Weights of a small image classifier: held-out accuracy 92%.
Rows from block 2, named by matrix and row number. Each number is 128 + 32 x the weight over its row's rms, rounded and kept within 0 to 255. All counts start at 0. After the name is the row's rms in percent of the matrix's.
# fc1: squeeze-excite reduce (model.blocks.2.se.fc1.weight, 24x192), inputs 0-95
fc1.0 091 [ 63 128  85  82 123 114 128 147 123 132 128 128  93 128 109 128  71 128 128 117 128 139 165 154 118 116 128 222 143 128 128 134 128 121 128 125  91 152 128 185 125 128  68 128  99 187  95 128 223 134 135  78  96 128 104 128 177  26 171 115 121 121 129 128 124 128 128  89  67  89 128 135 128 104 128 128  92 128 157 128  80 128  90  58  71 128 135 112  90 128 113 120 128 128 128 141]
fc1.1 105 [128 118 147 133  99  81  99  93  99 128 117 167 124 128 128 123  93 127 132 136 128 104 147 135 165 117 128 144 128 104 136 128  97 159 183 128 106 128 128 128 103 140 138 150  86 220 128 128 120  44 113 128 230 128 128 119  96 132 128 128  64 144 128 125 128 129  70 128  97 101 137 128 125 159  63  77 128 125  95 128 140 167 128 109 128 170 149  67 230  86 128 141 126 128 128  18]
fc1.2 114 [128 128 128 193 128 101  96 148 151 172 113 162 128 128 128 128 145 142 118 128 128 136 160 121 128  86 121 135 123 101 159 128 205 128 128 120 128 112 116 156 121 157 128 111 169 115 128 127  84 138 128 142 105  73  87 177 120 151  64 137 128 114  43 112 177  83 128 155 128 162 128 135 115 155 120  80 159 139 157 127 183 131 136 124 148 232 179 149 120 128 128 128 128 130 128 111]
fc1.3 191 [177 165 104  87 132 137 122 153 132 120 114 146 128 128 123  85 136 128 128 132 147 125 103 126 128 128 128  61 125 128 128 128  71 128 116  89 128  70 128 155 160 116 128 123 128 128 120 161 128 128 219 163 128 124 135 128  66 106 135 133 128 134 175 120 128 144 124  52 175 155 120 159 157 127  67 128 128 154   2  57 128 136 128 182 128 128 128 128 128 113 166 128  27 128 212 132]
fc1.4 098 [140 213 126 128  40  27 112 169  61 178 128  66 128 154 129 117 149 154 114 140  98 128  93 128 128  79 128 148 128  83 128  72 108 128 128 123 128 128  87 163  93  99 128  61 114 128 128 117 142  67 128 128 223 128 128 105  77 140 128 139 119  80 128 128 131  91 155 102 128 125 133 128 128  94 106  68  85 148 144 128  72 121 144 139 165 195 133  94 147 128 107 106 128 203 128 183]
fc1.5 107 [147 168 140 170 105  32  68  97 128 131 128 127 110 110 134 113 122 163 127 128 128  94 128 176 118  80 128 102 105 128 115  87 156 128 161 133 103 128 123 128  92 124  82 128 128 168 121 103  69 128  70 128 159  93 134 113 128  88 151 104 174   3  90 128 103 128 128 126 126 128 128 117 115 108 166  79 194 124  94 128 161 142  79 153 128 128  78 140  63 126 107 128 128 135 128 128]
fc1.6 062 [128 129  78 155 113 128  41 113 118 128 118 128 146 142 100 125 128 128 125 102 153 176  80 111 135  48 128 102  87  97 107 101 128 146 128  74 162  68 128 128 128 173 183 139 128 128 128 101 128 128  86 165 128  88 134 136  85 148 108 177 121  86 135 163 102 116 152 157  99  80 128 110  98 209 141  61 129 102 156 128 120 120  52  95 107 155 187 128  98 127 128 128 129 168 128  85]
fc1.7 085 [128 125 128 156  93  58  62 128 128 128 108 178 128 144  96 128  96 144  85 128 128  85 105  97 167 128 128 141 128 128 128 128 115 183 157  87 117 128 114 137 148 154 128 128  82  97 165 134  33 128 144 128 204 128 128 128  78 128 128 137  72 113 135  96 124 128 131 128 128 141  98  93 131 134 189 128  94 235 162 164 139 128 128 128 131 128 131  65 192 107  51 117 154 128  92  64]
fc1.8 015 [144 158  97 100  98 128 120 142  85 121 156 122 116 128 128 121 120 128  25 139 164 128 102 158 170 162 172 128  92 166 128 143 107 141 106 163 120 153 166  92 128  70 116  78 101 138 156 133 118 133 112 165 157 128  97 144 138 192 186 166 128 104 137 128 106 111 122 179 117  86 105 138 123 110 144 158 144 109  71 199 128 168  81 112 166 149 159  70  45 128 135 167  85  87  83 128]
fc1.9 015 [134 128 178  83 172 148 122 149 107 159 110 110 110 102  43 111 106 139 109 128 138 140  98 158 159 103  99 110 123 152 123 128 141 161 161 114 128 150 168 128 128  76 149 113  80 168 154 115 101 128 133  78 193 138 117 172  95 160 185 144 104  90 109 117 128 144  92 156 116  88 121  91 153 102 128 149 151 139 112 171 111 140 162  70 156 145 140 107  76 149 153  97  78  91 114  95]
fc1.10 155 [ 48 180 165 140 135 158 122 173 116 134 128  67 114 128 126  89  93 128 126 128 128 137 128 119 128 125 113 135 128 128 128 128  50 128 127 164 109 106 132  71 255  37  94 137 119 148 110 101  92 128 153   0  33 128 128 132  67  98 132 128 123 137 140 140 129 128   7 136 128 125 140 170 120 137 128 128 131  33 149 103 135 129 146 111 128 140 128 177 169 128 100 128 128 128 202 128]
fc1.11 062 [128 192 128 128 128  82 103  92  66 152 128 215 128 171  78 128 177 138 138 118 138 128 161 128 128 128  94 156 124 105 127 128 128 128 178 128 183 128  96 122 128 204 178  83 132 149 186 128 179 113 128 128 128 128 114 128 125 128 128 124 174 128 128 113  94 128 208 128 128  58 139 144   4 107 165  80 128  91 128 128 131 126 125  89 157 128 139 179 128 128  70 151 128 128 128  88]
fc1.12 059 [128 147 128 153 128  79 107 128 203 160  88 128 128 135 128 111 138 131 104 131 128  90 128 128 128  34 127 139  82 128 163 128 128 175 111 123 130  84 128 128 128  66 128  19 120 180 128 137  86 155 112 159 215 128 171 139 113 128 142 182 128 125  61 115 157 116 128 128 136 192  11 128 112 128 128  84 132 102 128  89 128 126  63 128 128 128  78 109 130 128  89 128  86 112 119 185]
fc1.14 070 [108 190  79 171  92  54  33 128  78 128 103 109 128 128 106 128 157 132  93 165 128 128  80 128 148  96 171 107 124 128 115  70 110 163 128 153 159 154 115 128 116 128 163 240  81 206 161 128 100 128 125 100 112 128 103 172 110 135 128 128  97 160 128 128 155 128 128 184  77 163  93 144  74 136 134  84 128 128 224 255 128 128 134 128 142 128 155 106 120 128  95 120 128 139 128 128]
fc1.15 149 [ 99 153 128 242 129 135 128  95 128 128 143 128 116 128  77  96 149 130 124 105 113 143 128 120 128 133 128 193 128 126 128 129 113 128 237  92 100 128 127  83 182 200 159 128  89 128 128 108  99 123  76  89  41 128 128 131 103 123 110 128 142 171 143 166 128 128 113 255  96 128 128  89  50 128 239 128 160 128 176 124 140 128 131 135 128 159 129 166 128 119  75 133 183 128  96 110]
fc1.16 143 [191 139  98  61 128 140 122  93 153 112 128 167 116 126 154  89 130 128 128 126 128 106 100 132 127 129 128  71 131 128 128 128 119 129  79 128 136 107 128 212  84 156 122  68 158 133  99 173 129 111 211 255 170 130 128 124 136  80 128 119 126 104 196 128 128 155 222  46 160 123 128 122 140  73 120 128 127 212 110  64 128 128 121 156 144 125 128 100  64 144 203 120  82 128 205 188]
fc1.17 065 [130 121 128 138 131  42  97  96 128  97  43 141 128 157 140 118 128 122 144 103 128 128 128 180 105  37 117  76  92 123 175 128  90 128 122 120 144 128 128 128 105 176 130  92 128 144 147  67 105 128 128  92 111  96 187 134  62 116  78 164 140 123 128  98 115 171 128 128 128 128 128 125 135 158 147  81 172 108 153 111 101 159  70  91 128 167  91 127 128  82 128 147 134 128 141  88]
fc1.19 084 [180  61 123 121  77 128 128 208 135 128 112 137 128 113 108 127 183 118 108 168  97  86 128 151 128 109  86 141  96 117 105 133  57 136 166 128  70 182 128 145  86 128 128 128 101 128 128 129  74 100 128  35 115  70 129 123  83 128 174 128 125 113 111 177 128 169 128 130  74  59 189  49 148 107 117 128 167 128 139 152 128 147 175 128 188 149 128  69 140  81 106 171 128 128 221  43]
fc1.20 087 [127 128  82 128 128 138 138 124 128 193 128 128 122 128 155 151 174 128 132 140 181 128 173 112 113 143 141 200 145 128 128 128 192 128 176 128 128 232 128 128 117 119  99 128  71 255 119 165 131 128 122 128 149 128 122 128 186 108 147 111 128  77 161 128 124 129 218 123 104 130 137 141  34  62 167 138 149 128 128 128 116 128  58 124 118 137 146 128 134 164 149  90 150 128 128 128]
fc1.21 184 [101 137 255 127 125 128 135 223 112 136 128 229 138 128 163 197 184 128 128 128 128 128 128 128 128 127 129 135 133 128 128 125 164 122 128 255 137 187 128 117  96  83 102 229 146 134 128 128 142 124  69  99 119 128 128 130 205 158 128 128 170 128  94 128 129 128 170 102 122 128 128 138 119 128 144 128 128  25 100 200 125 128 175 122 128 128 128 170 147 144 133 128  91 134 128 137]
fc1.22 085 [148 128  89 131 101 106  58  62 128 142  87 149 103 128 115 100 128 128 128 128 102  89 128 103 128  89 128 128 108 108 128  86  97 171 146 128 123   8  97 117 155 145 166 128 116 128 132 154 128 104 145  79 176  86 128 127 128 195 144 125  57  78 157 128 147  90  36 128 128 128 128 128 127 189 113  87  99 235 128 128 128 173  96 128 164 128 132 128 154 100  55 128 133 145 180 101]